config.yaml
arch: "dit"
model: "class-conditioned spectrogram diffusion model"
dataset: "strings of digits, spoken by a formant synthesiser in many voices"
train_examples: 39062
n_mels: 64
hop_length: 160
input: "log_mel"
spec_augment: false
win_length: 400
conditioning: "class"
objective: "edm"
cond_dim: 128
targets: ["last digit"]
num_classes: 10
cond_dropout: 0.2
norm: "layernorm"
hidden_act: "gelu"
mlp_ratio: 4
head_dim: 32
fused_qkv: true
qk_norm: false
inner_norm: false
patch_size: [8, 16]
layers: 12
width: 128
positions: "learned"
optimizer: "soap"
beta2: 0.95
learning_rate: 0.002
beta1: 0.95
shampoo_beta: 0.95
eps: 1e-08
precondition_frequency: 50
max_precond_dim: 1024
one_sided: false
adamw_lr_other_params: 0.0019
max_grad_norm: 1.0
max_steps: 22800
batch_size: 256
epochs: 149.4
lr_schedule: "cosine"
final_lr_fraction: 0
warmup_steps: 1140
weight_decay: 0.0
adamw_weight_decay_other_params: 0
Rows from block 8, named by matrix and row number. Each number is 500 + 25 x the weight over its row's rms, rounded and kept within 0 to 999. All counts start at 0. Numbers have three digits each. After the name is the row's rms in percent of the matrix's.
# ada: adaLN modulation (shift, scale and gate of each sublayer stacked) (model.blocks.8.ada.weight, 768x128), inputs 0-127
ada.483 100:467496480491527510503468508477494520510525518498500489507442473517559495491494511553447529462463469495483467494545538504508481491496494517505525505472495508514472528541467485488531516477450499483522493483547454543524500473511514530480495480501523509462498464483511558456489520559491513491514474522523501488516468519510496530484506547486535478476512482549498493526515484498505502542504
ada.484 092:516510535495496494482489507506533488548451450523520500477497476486477481463479449514451480533498481447507511516498519516477522501507511445467493522512510468473522505525487528482490526485454480507465526493510481451506504498500484488464466448505469478535500475491503484530544462503465511516474502537503501516562535502480484481505496540485504515438523487548485506527486487480486504479487
ada.485 118:500468486494493489491473507544518522548504486495476506500520464494488543462507481512475467511550507497507508510493487500511516521535505480551510505436472518474553489552462508496490475503525504500466504477518534461496481471503478488520525534523485536543475479485520506528501571495518506497486512481486535510517519448504534476477492503476517521536484519552483451535509494497470506538472
ada.486 106:510556493488502468505565507507477523521502464475533491524475530493586484499500524478493505519466498523517451502478508492516519506482510497526491517509525511495490468527473495495478486509538487487505511520476532482514481466511452527516504485489468473538484493508502511520500535446545497505493494472509455508473492578482495450491525463490475467494514509498516475513501501465497507519565
ada.487 094:503515496509512528515529465487527508481495507443500498511502471527465518461489534491508506499476498454509544499489523520490518485493476482512494500430537495501506525479504521517523512497522482540528508519503582485475467523542517539497507467464504497474466462535487554516512497521462503471501503500495516505483504483517507525518521525576465502515484497497498508548523524478512567501516
ada.488 113:506478511515481562542525497513488511525476476458521482494509498542495517452473525503534524521425527463464521493472515519500487505479506543477494506529500492485456493507493510488503536513482524476536521510482512484497503505500446541524477468496496477543535499551476534443494514496484494537494499536528524487507478510484510481525525548519491529485515455479515508542478537492501529501503
ada.489 115:491458518506517486462463538492493500483496501482505536499488482496381522523519486435446494509518488499530528527513496508519489515504507467538488493464509482521516495532540523499489499478453483500465474454516524501511509494480484550504521498522523466486499478466502494530505514521513517520503490494512482517530508441542517467486480463516482495519494469502522527491515470501505516473464
ada.490 106:484500523537478492495502509493528503475488472485486525523510521516463473470517526504532505504566490552479508520507520491517487483510518484443473497524506532526518482494553485491537496541507488496520500492509532529478472516490490513571502528502451508470501540533496503525520483494507498535497497456526448496535478539523485471507450475568475506555515504465506520479502492491508490476493
ada.491 105:512509501492494504510521485488497488536518466477493519496496504493503518462488496487552520504529491506511564497502509509504504507481538520511535465475500531522482504452501510502495522525537481521524494577524546473506501489527453518518531527533489490462514515537494526453511462530494514505512495508505534476490497474510522477561521554553479485542472484500508526514504562527515523544496
ada.492 140:511478483522519501487496498510487498476434532489525536519461510493458511475501497525517516527488484486501515481560502512497496502503526504532523514452488497503508532479497489539495537483521511502509500506517554475504508508524472535517532553490515496410527452511474538502500521566492521494522489524512514489537475475482528513515534560521522495525477467527500502524510480537531486488499
ada.493 093:504578473502475501500468507442493506447516530476506461538452501514549502469517512530515511491548475496471491507524505501492488478509499527482513503549473528503541478462521496495470500523542494510503513519542578488477475508502505487501481501489538488507522489490481481471500567537527478490509500480467488520502469479507481464517559508470487498501533503498506518485497512486481512477513
ada.494 111:510536505476518495497448512511448512464517480479526495534458461510478481462494492522513530449477468505535480494523505523514474490509504478505511496498494534521518526538514503546496505485521521496513490467506532505487439491496484527538492540515495476460476523503542513444497512544482505499500473522496558487541500504491487482482463528511549504495499505567474479551511504468514509527503
ada.495 094:511498526518452557503509479500520485517472481486522496521519490536542512530540511497575509514520523511459524509475473507500500503525503473497497522487504501493479486470517494517489518531492521534518491525511469463503495532524497484467513525499482515439484520460489519518534516545463489497463519489482505482504509555518502559463424509527524492535467525486470507465501503518521508458503
ada.496 134:486510516514503525547546470527509492512534507479481497511560507529509493488497537542509490508517498493498550507458496483521534486516482507432474521539504497533497500458503501490506479520511486519476513538481517523506502519481480509497492494483489514500517493525505500546505458424460482499502513504495459494439535467523466511541494457557466526506491477454503499448498498491477500476504
ada.497 134:478481493516493492503481491519517506520497488480494499491531489507523504493501510520492494514595528532441540513492509473507509520521516512448511508491485467463474477562509502514482525536533503518480507492479447477504451471482450495495548476506503518532498478540535486522534479544472503521502511485473527483507536451525476501507434521520505525482499512554503504506482508506487509502477
ada.498 110:562552486493514507508489519510472508560509456512488545474462491506470509451490481508531500489570491488527494521560515501500501528476527503496514511538486499479510502499488505487513492495500505503497537480494447465497498474524540502552574524513515466499512511478515473482502514522494495498477491472500518510536461487482526473522530567519514514478526496511507479492509519543518503538500
ada.499 097:465444510496477500507465500472475488457501539529500508507468487498504535584547495501505495477508477481519488490541534492476513525480501532502510503504486487504492562465539483516497532531494485530483475497515475500508489547505495484487529545487532495444494497489478478522466493517452529513503479497540467484519492442536512510515456509496533522476502511460458507488474495515500480481526
ada.500 100:509480480472469502505495482513521476475506500528475473538545495503536478503502500553535499488496516536482506482490537493522489511509507487482486507573505515510517490523491480511503498523556510487532538509450492527494465514474492477545508492495498497562443521497527490478492489492532504501479499498509512539504527466507496469469418441522533523511481492518516466454458480500471504486520
ada.501 132:480511504481490521455437529542475503452485473492527524497471475491486478480482481501509509468519533546507530506485515510502491506476504514496496505472534517503503522553504506507493504498508501503461505488479499444474454488528492510532522526503497517487486519478517527438499502559466503542500493513524547539565520507484553522471449526513497505524476515554516478502500471516479518499508
ada.502 100:524506497499482510490505442536491476514501530516492462534514497492430492487514483483519502508463479458546469527577490518469511496488491506529488541567522456517522538443495475527532512512499508506538515536506546530486492490502506478505498509484488502480494519499459482467507533515530501470501514506474494482486502482486498475538529497473517512509463503479504526486505479463495473564506
ada.503 112:493469487460522482497520504512496468561487505521505512503492474474509486537533466532489520476509482499491465474520514515491504515490487474507499455493474514479514528506485491541512530457486477504469501476547460488512508507497503465461480461507526531449465495467517512456541442528534519488495511546489535500484513502489474480459484506530533485473413498495474509516458508490493488481513
ada.504 145:489464502498512461514506498516513495460543541536486476515557522501493512512528515487468473528544508502490487527508485490475515492548525464504486519514517476500500477542483527483495489487474474512466519481493556541500464487486486482528509502494483496519483465491505457570500519494482480482520503504482454530477526487511472493502521440458480491524531512516484497486554441484504477452475
ada.505 119:496431500508473544485464500490488496515467473495496478472509502501527480488503510548542540486518503534523555481503499521510512533494478576490517492478479493505532511494492463508492535525514472491500507556470493447498489527480481486484486475489498523464462524500494540430507498524463497518523492528483513450515511488502480507487451560527510508527475504516486504524492539499483499500514
ada.506 155:498542504486505480503446514491502492496489526498487510468460499494433472491470491506422501494473478506484482480511485500498500477516520507503495497504492494478499513550495509503517467444430483499472506443520459486471483530518550508513527498519493498521473513470528471527464520551524496502514476488499501529551503502519534507456508460466496508464512491554483496489515466521497519487466
ada.507 133:480475489509504538529568485468496507494499528498501495477510545521500523540500539516551522515524501507507529527480491524504502510507509518456526497512499498504506483436516499493518519548547553509532516529468516516510536494489463523474505514471535499479525511512471505499513472498489477451512507503508472476480488484514500478553499513563513523534523493437517516481512563513524494494537
ada.508 124:489407507506506483504481504511501500483518471512505524501551504513474491531541523520503495489569504495476545496500505509517498499479490474481506516483505469481485467510536502511484511525498489495511461490485538521526488497489467489438486505488464522483503470522505502493505466459488518519498488499515519508489568448519470486511412473557531505561486506478515507485513494504512491486511
ada.509 092:476452465517497490513506497482541501540502529498477479511542518520503539480511502522486467522536516464479513511467498505462528525541476480515478474488463482492538484469493544510502499495459527466475506515474479534498516480497475499473475468489471510520504479518458457533473499510502494480445512476491485461457528478518487487546563521503500544506526462448498508514516513495487470533519
ada.510 105:472444503458565505499444496501524477556469497533506496489484488479455478509473460490492491444545506481514510496537517485489489507473516473506526499506462516509494507530505500522513524480550506500515499500499483519494500489499509505452496549506527513460500493471470522438519507558488520497501497534502538497537519498503495474475500515521537485506484436524511475530488505533459488511523
ada.511 104:479503488481483510508440490527475480470488513485490500499471473495485485486470495504467490482500507498525474496506519513493481480540517479517500486478536518505457491545498488532504481478500506497505479493483633501524501507524534496498534493496473502506504491497490492482498470564489544528497481496503545477545504504488487446488505524470504523475499538531498464506476486547486484538451
ada.512 098:488515501545478473523502454482495514504476468470453458506508498562482522503532503524506506495499460501522472487529520490481525502541518479456534492556503508478473518477484530534479478527499487515512524519484514528509498513523506462493508491483485512434524511515487511580517449558476502484521505487484494510473481477506471501522557542498495505507489525498509514449527515513500510524480
ada.513 088:505450509511485531528515506495501510560481477521487431472486504508492538497467500508514525556490481490501511511524519515504542505479483485463523538549476511535515480469477524508493464499501530536508480526507503503515540509499540469501544459492517498464499459490491521606481514505472500506496478529513510501500502474535512522531493498497494516500508563515508520457485493495508494488477
ada.514 098:529473507520527513534530521485522494523472501477578512476493547509489490488489501482465462530502513493476505529491492487537517515536523486521520474431545491481480491465518506511476490481507535526457472486491511494505564485499456494507525496482533526495497465501508517486502490479463491503491470475533531526469520500484494431477519549522503516538474513524513525537466508506484525479489
ada.515 090:479468557572524531511505510498519481498448527508482477482493519529502488473483482516514521497488508471519505515522474450486510525501530496457484511546483483492512497510496499476483517501478516537513505537527499491503513450511502493499535498500502515467478531486505491483504478528455543523531493524563498464544540514512486494563530525548529523529513503469473494496507520527557503518476
ada.516 092:532481501503490523488509519485502484502492451458529537490507476512475506544505494463538524483499525488530543491483490521478484512489484525544493514449485489517523521491490464511446498495538496511518472548501488474517510494503483481462500532496512498448508516499460526473499481534465515485508513511525558495494514527486524516480490541520550473554475487465518459544517524516563472484514
ada.517 108:475485493482501483508513523489499504488487450475511491522485494526477517492515461511507524520511484473516517531550482489480530489494517484472478505471538517479481506485514520477515510526510475508473473508550525495513504471539499532482539486489513495435519480530479541569531470567480512487492462522496493496537524487484534524499532567524516543521531535479513533508493500473533536531514
ada.518 148:508503494497501505490460510536501492582502479445488471514502495478426504470526477506448523489509480503521503473485489503478506502517459476557501495554542510510546497533491514491491490478486488517462502502495549486469500490488507476533516517543499533528461496487525466481500548494515514494493522524505544536499508533473500526450481482521512486497480515554506507525486506465505505529513
ada.519 101:509493496480483519531504477497504474515507491461512541479486522512509497460483511535498526493483513498508472474496489534492521557477523449487526521490562498519545519482516500467498533515561499478465504488468494501496543505494520477505524487502532503495508407461496526542527500538445499491507522499541474508535479455492506525505509545504491531498491499509495513504528464498464479538517
ada.520 111:495447494514483511539519492509512520475514476520531532521532534554490550481512534498499528524492459475527477492514477513489498514494520518557505503519508498501476522487481550462507483523495476528484518501476494537531492526506530489517520462473521495509499463507483519540502480503493522512526462499497462510489476456494464475565593490520481474500504481498492513474473515520526473464480
ada.521 152:527467487479500504497529518517516504471524509515515527519505486458575487515529511469512494471494508493500431470460502496486507529522511487462525503596502508502486493523514505453494499459526495463499479476470483469496520457485495471511484509522470513569472486490517519451526567514487503489475510496500509497513496465487515478480470484472516517471497472544510471486505499497522503494494
ada.522 104:451471519484470555489447501482497499527481479507454516502524511491491502432487516534513546492504466522518491547494497509510481520487516478492516493533517468494475513544498497528528527462498482510466483495504452487526518480463468533498516467539513501504475484509507483462531483507447492445490491483456497477506533439491490499533461498490499525484525512531464517502513520522501544509509
ada.523 119:490458500498487500469478490527507497505496503510522498494489464477461526542503490494499500481520503523523589497455474485484541520530479510479485490456524479473504461524487481536476526516498487518486505480504549514506539545493502465505468475499497491498478454464481499486514543466506510510487516535489523523479523483490483478461449467476534455535511508516535497557507490442517493482515
ada.524 086:514532504548483546482504495503507471549472485550495498475484538511509513421495518549523512524512483465534487485507511509505489482486509494513498514557520523485506521476453495506524514491535503518491493527503552512491506459524544516494524523513478526491494537494519543458511539586478516493515492529488522516516485505477505492546512518528513519471488501506508506506508537544487535510511
ada.525 133:514486527511537505484504504482520518499513499456507483476507532516479532482521515514460532491482498536516506491523532489482526487503512515549496484446492503479482522494497496519500495567497473475476462534479455511507427478559483489501497534483543496459495520497505522552496468541465521494495532499537521493521498488473521528505520561527507491526545517495491499498464544544511502517497
ada.526 129:478472495497493503468461524511492484450472537515507509495485458484544507520498487502500506496472508505507486482541502480478498508535508471550533498462539544537494551456491488495537517538498501507466499530508579468489536489520549494488500469544500493408483518485499509522498466540483502513509503500497506506508509501488521491506466522500480476560510513473514484481484514516486479515522
ada.527 081:511576515506520528521493468488511541546491498542509524507511511510514512501518490479466519493510504481493499494510512494471516482534501477544498531503494491484486517509499508505510480528517479483503495503536509495494519472516522486463509547509512505492478463446490481643498449509480477474496493473492506466486499567516495490491483508480505537518488519507507518511500523536503501519473
ada.528 126:488456510483489537519515464506511480495524496471484527483566490514489531475505527550521496491492504513483498490523503549500536551482486521485489524493481470517524522490520511504484523475498499495484478475517532502535508496458476483491488455487506553427499508494514508512494447471453468501493489554503471476482551494501461500496450494502511518501463509457519534514471551500532485517508
ada.529 105:485471542492529457446485471465495501529501511493483499511516508471516560537516482468475528475512521492503503492538504486486525484519496538433497495512539507512524479493525494494488532547481519473523511522506482530488507518568508494518473517503505494455535495474487542494483523516438500524498481512511486467493480470458486512496543545520533508472526502496473520505475481550531529497517
ada.530 097:513447502485530510484520488526513445508436489490506486488515517525504557466508473501507508478464531521507529492478521510556468506471512516467492498509490507516465517514497493468484528509455495518470502518472543497467466502477483533490504498529519498489459482458525538511520492482495498453470488485494537520534518457475513533482444533468492505524501480530474523529512469503523528451517
ada.531 110:512523529532516506512465475451472494545483556527496515535502499521474492481452499500493497516506487476511504515513511491527473497557508466470459507515566484516516485494512573470486497486498516510484531503474527496507554496504496497490519503517473497498523490487483558466516522561470517532533474516517511491547513491486495441493541497486485513512493473501477486531519551509506491474481
ada.532 140:517477511520516524495468473504500494465519497481507509461490499530483557488481499506510517509518488484555514520498498503487481515503497505595506506416554489493510515537502496510487510480495527513502513532498548439519453483525471511501488494492526506461505525517481507501499457529435482527493523532528527492494531467484502498511487514516529471524480531505491513540522508552509480498513
ada.533 081:484520494511538500516538477504493514509498501490504502483535534499510489472516542481528494520503513481530485489527514476501497513503531494471524533499526529514516545501526552475511522522513503524547513507472491512522504501493516536501576477504481517520504463477497451568497478505495546501496483506529490495473528454524467490492556483536528487515497453486489534454506430514517459527510
ada.534 076:517511485462523509497493479548502489583514518513496487541492537472491498480512490513495488490456500493478543505501500494481500485485476512530470505461514532499510510522481524543517508501511526493529523525504598521473498488504511515473459545500481493496495493447487511474506488455519519495494511505495564496471495507505478495459527516499525494574498497493516526557483506478495513538516
ada.535 133:512501515543510491540546490510477452528504496507535494510535507533536480492530506490566499529505480542517445514544477515508490485484520469536503531525493511513487505449514500515533529513493524494489525525506520513522505481523520492494563517517526521438527511501491526541486450536472526502476496502517532487462496505482480511524531503543520518512498541508485512464465519547482491503520
ada.536 094:525516509514554491509482470516501507520513490498528501448488507556498489507466542533505526493483473482546500509526525492473486480508569511481555518479527500480453501492484486508474511528481491507515530531478458477489466508525515498466533476505489487452457460487459531543495482560490537507514491465462502500530496490521506488539515520498483510496469530495485508476441493517501500486480
ada.537 109:486451487534540519503521495484467484537495467502527516467460482514501521524441466502524515499488499484499490470555482494537476522517507522505512479552527502477493452493482522503483479515514452499491494522497513480518517506489529544485502483500514486490548439512472483548521507547451518491479517471508511487527436502514526453533519521508501529508519520503472503502479509557505479507488
ada.538 108:486507494530521506491554504473529500477441537484493507498506530528503501537520514489518522529458469507488426542540515491463510524526557472530485502530512550514491531462486528468478538498520451514501482522455510491509518492536540497494511530501505502436479487474496497505513488556508514468518490507543534489527492491482509475518530507534498532501486485500518503481498501533515483495493
ada.539 087:497461526514495533482546531498511493497503483452473531526546473513506531503524498500534506554487511491516507479502497500501507496486514526465488517536507482462538488498442525479469471525514450484487535543531522467490519473471492495454522488483503501497522487490465510534514435539508480513522457511498498512517442480487498481492526514533468514540518512484475523501442478523470525509511
ada.540 114:521536517468490478488503526505506480513502452514513519486487503488546506392505495476493488506512513493499468497478506498499520503496492518500510511534548542515500523503509459478521472456516493466474518487510468494491477514480473480541494523492469510485459486461510497441484543506513502549485520459500543540521508529487513499492485486499510492448486474579513468503483486492517525508508
ada.541 106:506496526489509504500531462503492514548524500501491502478492514534504547522496538508519531459484525489505446475488507540493472478473526514498546498513475492512466478487517527483530501559472494503500482529483527519499521477563532469518535493467510476482487503495468493560491543540462503545484492515545506505524460462464496503533531519509487500471552463512491501496503502539486467516505
ada.542 100:550435492484500491484505480504508502527514515496501524502523492494510524509542539456523515497466536496539483514486486455483509511533497465441490506522512544516525448460492493456475505525523463478478496542497527490528526502473516475512515499504477477477485454454492492493515498511478520509492494495522521505503538461502481535540520475523460505511476469488514476447506484505487462435508
ada.543 100:506532512515510512521539502541506501514520488450511545511531502473502502547546496521507510510504522479512534529499520480500492518520501503434474528558511523529475492486457460496500523482494464516485533483530499532469512472522496516559539532502507525491501456513509470505499484486495539499545498494459510455554523492475488452519515493498549532498545511495495511505538488501503502469474
ada.544 093:513484531503495525533504491493478507547478490492546484489483516488476520522495479517503512463526464523532498491570512548523482483482504529456536485536496487522466494486503517497479501518509505556533488507468500481472508488519495479514563505493509507525501497467506545546504507531428538534493488518534548459500530481503501496524507521507543511513510533489507511447515500552490527502510
ada.545 102:481463493509502532523539492503516497536531513497534475480486502517489468455508531564506539516514524516539540500526493500520517491491458523506491545517500498468504488523498494503526451522466451553514521506535506497474492480509526474486500475501487485489491441489508507534538499535497558508524446476494472478496497445517502466518524497434490515492542476476481513472501497512496507476493
ada.546 129:516504477503471497496498514515514471500470470491501544467462500468492488534492483496464508529467510524543509492499486509481491499492488518548500512438468526526446505503510492466499534519523507502468450491500551485492518500514529505485499529554493486512503501480495515496479464560457484556476509486467526531528503554459525480477474514501490481543453504514473502542498496493496535512457
ada.547 098:478476470545503527510547513480524487563521482489495543443548516501515514497529524543519482504468528495495516526527540507501492500474529534483463523491520479484486511485515474534491476476496462528485526573506504498464518481498519482496491452465473518503470495511500549538494491490473472539523472528507542473524536481496494486490514536505525485510499527479492490530492492507494482509555
ada.548 097:518460489509481486502526467546513513548499463503507469469504504510515527476530504536494492527487441472535517484542466480492497494509515548479492510552545473534476527481497504534466498536499517528508497563478531518467506464499490523504483429503499508507519499516528503499473523501489468539491491525509512470493519486519526491509537529510530486488492489487456565497514482531464517509479
ada.549 112:461474528484512477532541475514506487545480469485534480481496490513458493466494496492520476508501456505478526516524462523478507502528506499462518512561471502541464533457482515477500487525481437531511480512480538503490502447502455492514513480469520506496506462520459527549489489531502528523519493498454488512489471507517514491508524510514474539519503510466491535458479533507496486518450
ada.550 097:509466489475481473498531519525538485485487517527493516531519494519518490485514540469539506522499518497500466482467511481539490510492500540461500456567483546489525482476478468503498494485463514473488487502533527508498498493478515497493476527440508479482506526498501482496526520513465475531526480464505521452455539473466475497486478524521522480508498498568462485494507538550488455462489
ada.551 109:486521533523487525523478501526476466506482507461474511478498523516532510489476520530528538484446531473497549490489532516504535497492511505477525524516472503497500505494468509509466540502533517538498475533528525479491479462517437544475512513511539512492501518520510553470524482534440497462500478491530522482484493516508486490494518550513509508472446496508508520506479548545470520536516
ada.552 103:510450538521486510520505536520536518456525511494508500508502513510486519452531530523463467484494458499506508521513502488506496502519524502487496500530492521506466491463473491494531519538470512527480519534494497492493465502498512494500505522498530446441524483482496514583494466543460492523494490497488469493485483477549503496542570525546473485500470500503505538459475539499515524496518
ada.553 092:519458484496516521484550468519528459526515463480439499482527469522542553527502497491525514484520475475510485499480502493509521530506505454450509513553530507520507475520488526482454517534493510498487512513488533457505546501486493477519515504502547514516517489493508491527476517500469509539471518507526520498491523430502506511462481515474498487485486526510478507516538432481479529487468
ada.554 126:472514500518470519517505512479506446522509515500495513473525522493520515441450493525513537489511532512519507507486502479496492486516496478485514492581503511501465488522512503496512539503473490499438511475492496443441526475494509509530547504505489528511479527484535527447510510507487519519503525523523499475541520551544498482476456500495509486442481504522500552451495519517498500495494
ada.555 088:522514501507505525532536475512504457472454506474522457469509462527498518522513515523510469503454455482503518538497483540495511528527468462476520525510457504521461470479489470552496527471496502540475525498514485480492548501488531491495554498489485532484486471478475515525511504508480505509563504508490487457449523456453518509499550505519531461521503490498487489490490489487513483486489
ada.556 108:491477525517512501507551503514526533501463533506520512509491460479514526497512521486539472489563537501525471499545497485502513487496479477459482520591533522489507482489517514495518533524471477512521499494492536533485532507510536465509520524515460495520516496502488502548479551545475480448507476502498490512494499499505520463505548490491506487489511472471528473519493465522533518499446
ada.557 099:511466473533506532497543512530514533562443477489496522503518482516514509505512520453537492513459531499486536495467460499524538514500535523430470501483509524504540510541519530494483513487450466519467474522516528498489523529513468474538479493486513533497494510459498540504513503505476550494476503508510514498532514487497500539479549489496532529528491507480507493504524461535508505485514
ada.558 106:486469500494517526472523522556536487570474515513491494519501511501524511503532465505532487478488549516532524491494503486486487519505483506460467520528574476529504483484517519508506492516469486516504482507498524491469539550511491478483491499527528518504519453490494557533514551534484514498505475532516510515505515466491481507514509483468521594534478520473519493515490471499482503506481
ada.559 124:489480525550481492517536507499493494497510481495520491491523519542507506480537502541540519515499476496510475495567477495479477499514514488463537505532519460475528495475505529484450529515487488486499516498516497539506533534496501507513527486482504484455516516534483489583470473520455490523490496463508438514487481482519470486548526490526450494483523492457482493463493488525502466491461
ada.560 106:485444509498488515513539490514495500514493510494506470506548449512504491452533497505508504471458527507510481468500432527514521524513477515477506522538464500503485527484512542469514487480490476548470518511489545527483506506494510488500509451481514503504505505489473475527484529489459503521487480514512451541488489463495511522507470515539500459518527492471447488486512546527468553445485
ada.561 141:488534493520515482495454499509481490524505482451523501499489499487524528448516507520458522502426503493513490479498543509481509485500494482527512477507525528493519499506491509505513500523508501524498462546515588476482469486522463506514498497513544514501520520512516464441494452533528491511502496514542538513526477528455509541514518529514506518485486491530498487468528525526460493561497
ada.562 098:544458517519491516501540527504500477457518454466451494498570483500456493516476500519540480498471528501480479471531502474454463464550487490463485507539458500499524527507518526545523475498500515519513499470540505528516505515468454475472531530512501518471506485487515507556495505506513515474493533506531527487472532456484474492506507513516507510489483497498452527507499488504504467476501
ada.563 101:478511530528516556528486507508485533515514509496551518489495509502489484486495521492475530514510486502535529499522538528498504497478524446454496503545450467514506513469485508492544509562497490481531487521479509540534498506518534535537521495477489479488541511508518495527448479538468520507508479504511488480532519491534490476504540544557527500486529537506485481482494523538511505554481
ada.564 085:469483518483528505506497489445545492545541508511523524541471517516486516553514503452464517487524477519512543504501510498456496506482508508612501478469501479507484508500496473535482502520462508479501454500510493531504510518479493528506484504485506497440494504508514509432483479486496499491484489502507524499517524552517490560478515496548493464504522510471486487515502519492488500491495
ada.565 093:526445504525482523509507494499499544521521471470459487474529459519482478495510509492472525535513516531540534478514503535488513488467494468468538499561495508509477503494509535483486497508511457516469467505510530501495479486526508498525511520543494507517484436486540448559494531541514524519500489499520557479516499479486470530488486486543483509471513495532471492476490528550493520508491
ada.566 095:497508472529505520526504480521491493596486498522488513491564481470543495440492496507503504470482528444504560483456477513520518496515474464498529486528472484476505471489472510519489515488514509504527503531478501463495515510513437487472475466500529533517509470518507524444510520506481499490500497524513526480498550531498497460524491546520491487491507497541498524528490510508485511523483
ada.567 102:521511518510523498527553512521491507584484547504516505515519486515534538492522520466495510523529486492567508520481508544526493513516503476464503458503528517491485504483500505503506480551488520494472496529442465523502500454529490494503514487512457497514487491522507487494491520542485500507520468508487562473508522474524537478472492506528497526493485503549503514460549522553494472495514
ada.568 126:514532510529500548496480491503467474466489511534505487497479486500467480512500478509538515510487474484502425496538488460476486509535464487519470480546455516535480534483490469515500516468505498478526484512549489507492504528500548509473515522530517472448524541508455518542484500520477538525491525525510509454486487470487480471509496527480515514476517485453479512486491525467498463545516
ada.569 106:494481529522479481468527479502486496520478485459536516507497488516487518490483553514523497462486486494505452490461543523518506485496496542476478492474500527503449532492508494499535524513483455486467529501536514498501505522510461486468512503511558522439501502494510570468519515521463509537492498535534517466505498478451481528527554499517502519456480511512478497463506500533537480494505
ada.570 098:543464503506485494467531483460502469501472440485493476500562484470477497454513515489509527471497495516499520491477509507521498499488509501489495508512509503533521475522526473520503510490489483516504516490512500486468525505517494428470512496497467555491505448480508447562485506506498492524543510532489533514494531447447471522507465480483519540502472496517482461467461502492492551491513
ada.571 108:482490453519474500488484487521499519497475510470492541478515462526515521501457474507527515507516506543534491500509513471480505515535471469519501510471507538469528501501500519503530489433534512496494504484477548513491463475517500511490515498537502519485523473515479532522521487486479495451479444505566535540470510461472521487453493518493511502558498462493478524536531502492486464460524
ada.572 094:518417515490492473520481505517534477534520470506488485487492468441468508491502513519521493502457525546499529481498492504513495518529513532491525542506446473521433501505512534496477522508470456552466511486529527500500526467488502475532510484487472513503525457505469511502543519490443483502489497491523489477497547493507532502510467515491509482482482477488467518472486500492488483445510
ada.573 133:501478481481516483493475490535518453547501483478503527490558462491482513515483471524579487480479491499500510474495504493495511505489500500463513504528529486508523518491534488535555529494498524478520488480475544526524503497493491492484478498510497523495512497476542534454551541484463520569485510529521547468498529487495486492518456516533535503530482524516472502521456523456492500519513
ada.574 095:495510505497527511520514455523476494519456461518501498484529515524503490453556468531495518531455466514508500472529536522535477468539527476485510525534503488479481521508496512472480479573486499504459529486491484487496548484484517510503537501515494515506525457489521481553509462529474493501519483478525482515521534503510507492525498481454490509469507529533465513425476502510490504466494
ada.575 099:535481497528449454500506483498487500465553495478512492507506460532488498475439475512506530515492506484509489527509504491478490533444521495502515535539458513513526490476449507500496509473493469526494532511464487461522525500518518509454516506504515515502528472493525531461529503557470536545540500483515499508511496502512565488519527523554510497490484459491468499503480497545517528500507
ada.576 091:517491528503504505493522520485527517535467479452517563535546486491462504521502500446519476498511522469515561501466497516512494474492509486467464477492519535541541505504502500478465583503518450484488512520507492511508528490485520481533488532489508513471487440468474496567476533500468483510478475508503521499488499464490477494515519487516482478519481488510533495525523489534491500518518
ada.577 145:485563537492499520490513508511500475519481523457495517526503505514465508461516511507498535470484501526483479471522530490498477453480498489507447496466502509508500481490489490499490515538469498495477471535497559493505452491492486492530471527488563518432531534450487554536509444500484540483487452511500535506459467524468498520488490483527508497537477507502508482512498509521523508494513
ada.578 102:522464494494479527501514490508469549529530504473536499473462489495472488463493530471500471478529466431536465525520523496517524495492511509448520530533519508501506492465484500463492496525478468481486501500538555498462569515523523519507537520482489472468497499522526514524492497539516489465484467509469508518507469466505507492515521516454487491477512497542470524473512500556499503508476
ada.579 099:507514542546501509486515536474463500482508509449540516485471491503457546479535519469531434511512452504489516505522505464514501513477516505442517478536524497501503489487528474492522504547494479521493508498517524501468526524496520478456527507510489475480513499492482526496475550564467532491499466459505495492501460459467507498463547469535493492485510513504463494491521499513530511512477
ada.580 099:502454475544475487511535502512511481486524479486528491503476477536513519494531486509526505533543540463491472499558522480492514516502492505474541454540528484502486517480525487515506518526536501506482507535474467469504511511506494521499539549516496507448506464496517508563451499526506518539463483494486494533533515498504489471456477537539520533494470479530498484507512457495550512516504
ada.581 094:527555506542522526491525497509502495487457478453475468494526479467521461462503488502499487495553500495504473480508498507485514532518518467589484532466537512501527502504512511512486509477469488501501475508478500497505489507465521476512518497489486516464435560459475534429497482491510501494482485541505485518473525539497487542472486495497513493472488477510489505500512480467536461484488
ada.582 103:487477535525496565497529476526501518497487520502450492501545490498499549534535502594531491495476468504493497516558483518509507496512486505475531519489515477476526501470459511511467485512496513510504531530499520477494504502502503474513493499525535459475522472481488519558504487488482509526521505508483487474482494503499487453482457485511512513532521486460463555504486499555497512496553
ada.583 101:553466464483470481532519478529560508510480497499481489510560515503519494492533501518498485461440462457526532527531464491487478518490478459482497493519531543496496514515517484543506489525488461528478519484503510533514531482512498495452508492503500521466529460498487514507556504503466498482492531486518474503494473462511464517509514546482540511484485511474485442507521516508535508481520
ada.584 109:485496506524497542527558532495486518504486474466494493502492526512512505497507493509539508504477458506470515501554474502512529466525540461479524498488483488490527489502489504501468493546498496489513521523511492528501517534519526467511541510492508493454513482488506514609513450528492498485520481481507464509509448484483523458526553515529466537496504503510503523484470480551473492524494
ada.585 112:469427493456468493497548494521528472517468485455516490519528517465495529480452504488530515485461495501499504512444492499481510527490501502470469503543525491517530482493486484500512494506458489482483504523496538508502518539476489439491471513451511509452483491506526499504453533459478502526495467542485495453465561478507496489509523519508500488499469518463510512513471527485485488510497